config.toml
model = "segmentation model"
dataset = "coloured fractals of 300 iterated function systems on busy backdrops"
train_examples = 195000
image_size = 64
crop_scale_min = 0.8
horizontal_flip = false
color_jitter = 0.2
cutout = 0.4
num_classes = 2
encoder_arch = "efficientnet"
encoder_norm = "batchnorm"
encoder_activation = "silu"
encoder_depths = [4, 7, 7]
encoder_kernel_size = 3
encoder_stem = "single"
encoder_expansion = 6
encoder_widths = [32, 64, 128]
decoder_norm = "groupnorm"
decoder_activation = "gelu"
decoder_weight_standardization = false
decoder_padding_mode = "reflect"
decoder_widths = [64, 128, 128, 128]
decoder_blocks_per_level = 2
decoder_block = "plain"
decoder_attention = false
decoder_upsampling = "nearest_conv"
label_smoothing = 0.05
init = "small_normal"
residual_init = "none"
optimizer = "adamw"
lr = 0.0035
beta1 = 0.8
beta2 = 0.99
eps = 1e-10
grad_clip = 5.0
steps = 9000
batch_size = 64
epochs = 3.0
lr_schedule = "cosine"
final_lr_fraction = 0
warmup_steps = 450
weight_decay = 0.0
Rows from block 2 of the decoder of a small segmentation model, named by matrix and row number. Each number is 500 + 40 x the weight over its row's rms, rounded and kept within 0 to 999. All counts start at 0. Numbers have three digits each.
After each channel's rows are labels from the 100 images, of 14976, where the channel reaches its highest value: "patch colour" is the nearest of a few named colours to the mean colour under the peak. Only what is clearly more common there than usual is listed. The data: coloured fractals of 300 iterated function systems on busy backdrops. In brackets: how many of the 100.
# conv: 3x3 conv (decoder.decb.0.0.conv.weight, 128x128x3x3, each kernel summed), inputs 0-31

conv.26:529499460496556464441555475498501477606496535528450429569625522459514463495482505509572507399456
patch colour: grey (50)

conv.27:475528486539484489512573470515511572469460489521476534520573491518463461475544475455400511488465
patch colour: grey (49)

conv.105:495511590518483543552474461486494491442490505731501542493519443529559454436477462432463487476484
patch colour: brown (70)

conv.36:519508490608523485489548469459444531473443510482485500437461408499501527400477503473515611508437
patch colour: brown (59)

conv.2:484494468535502463467501506543464482509526509561514437558507477532452470438519499481468589516475
patch colour: brown (48)

conv.121:512485500527491537494548513546476443464499510373488471523497543477492409468480481467456510475541
patch colour: grey (52)

conv.30:489527490536501525442562492527460431435532529513501464463531536578482445497524475444472533549434
patch colour: grey (50)

conv.118:485481438468504479556518506459459526556544550579445481563485517521508492539478523533432508509565
patch colour: brown (49)

conv.65:523482480496544557434540490536472488547477520354457441538518527466454462494447512512549498452533
patch colour: grey (54)

conv.78:513488443538519518447543549548474522513491548253464490565547501543453581472516535532490477434456
patch colour: green (31)

conv.47:482516523519492560527529490487456509463491537754487502518492469532516448492496457483483537514536
patch colour: brown (73)

conv.94:526533467506491596476535536455501448478512473475499526467376503483489420491536514504557495549480
patch colour: grey (52)

conv.32:478501457557464453470441505557441571543495516595480510493526479533523545484525511510425531527500
patch colour: grey (57)

conv.61:534507487470533523509481505502499506482540476524554432541495559458501583511531457466501488509436
patch colour: brown (53)

conv.104:462498553491454495508488513459496526420445486361462522525471448503577476533454510466427463516497
patch colour: grey (55)

conv.108:467479535505456528509547516528500425487507468366559541482551518511510445490449570498456513467538
patch colour: grey (52)

conv.80:501503525516513504578525550494535534487480532694467551493469448478584498475453521443528470520545
patch colour: brown (49)

conv.34:475536492531530459573467483507519558549521559513499476470505475469600558453489502520380518466546
patch colour: grey (59)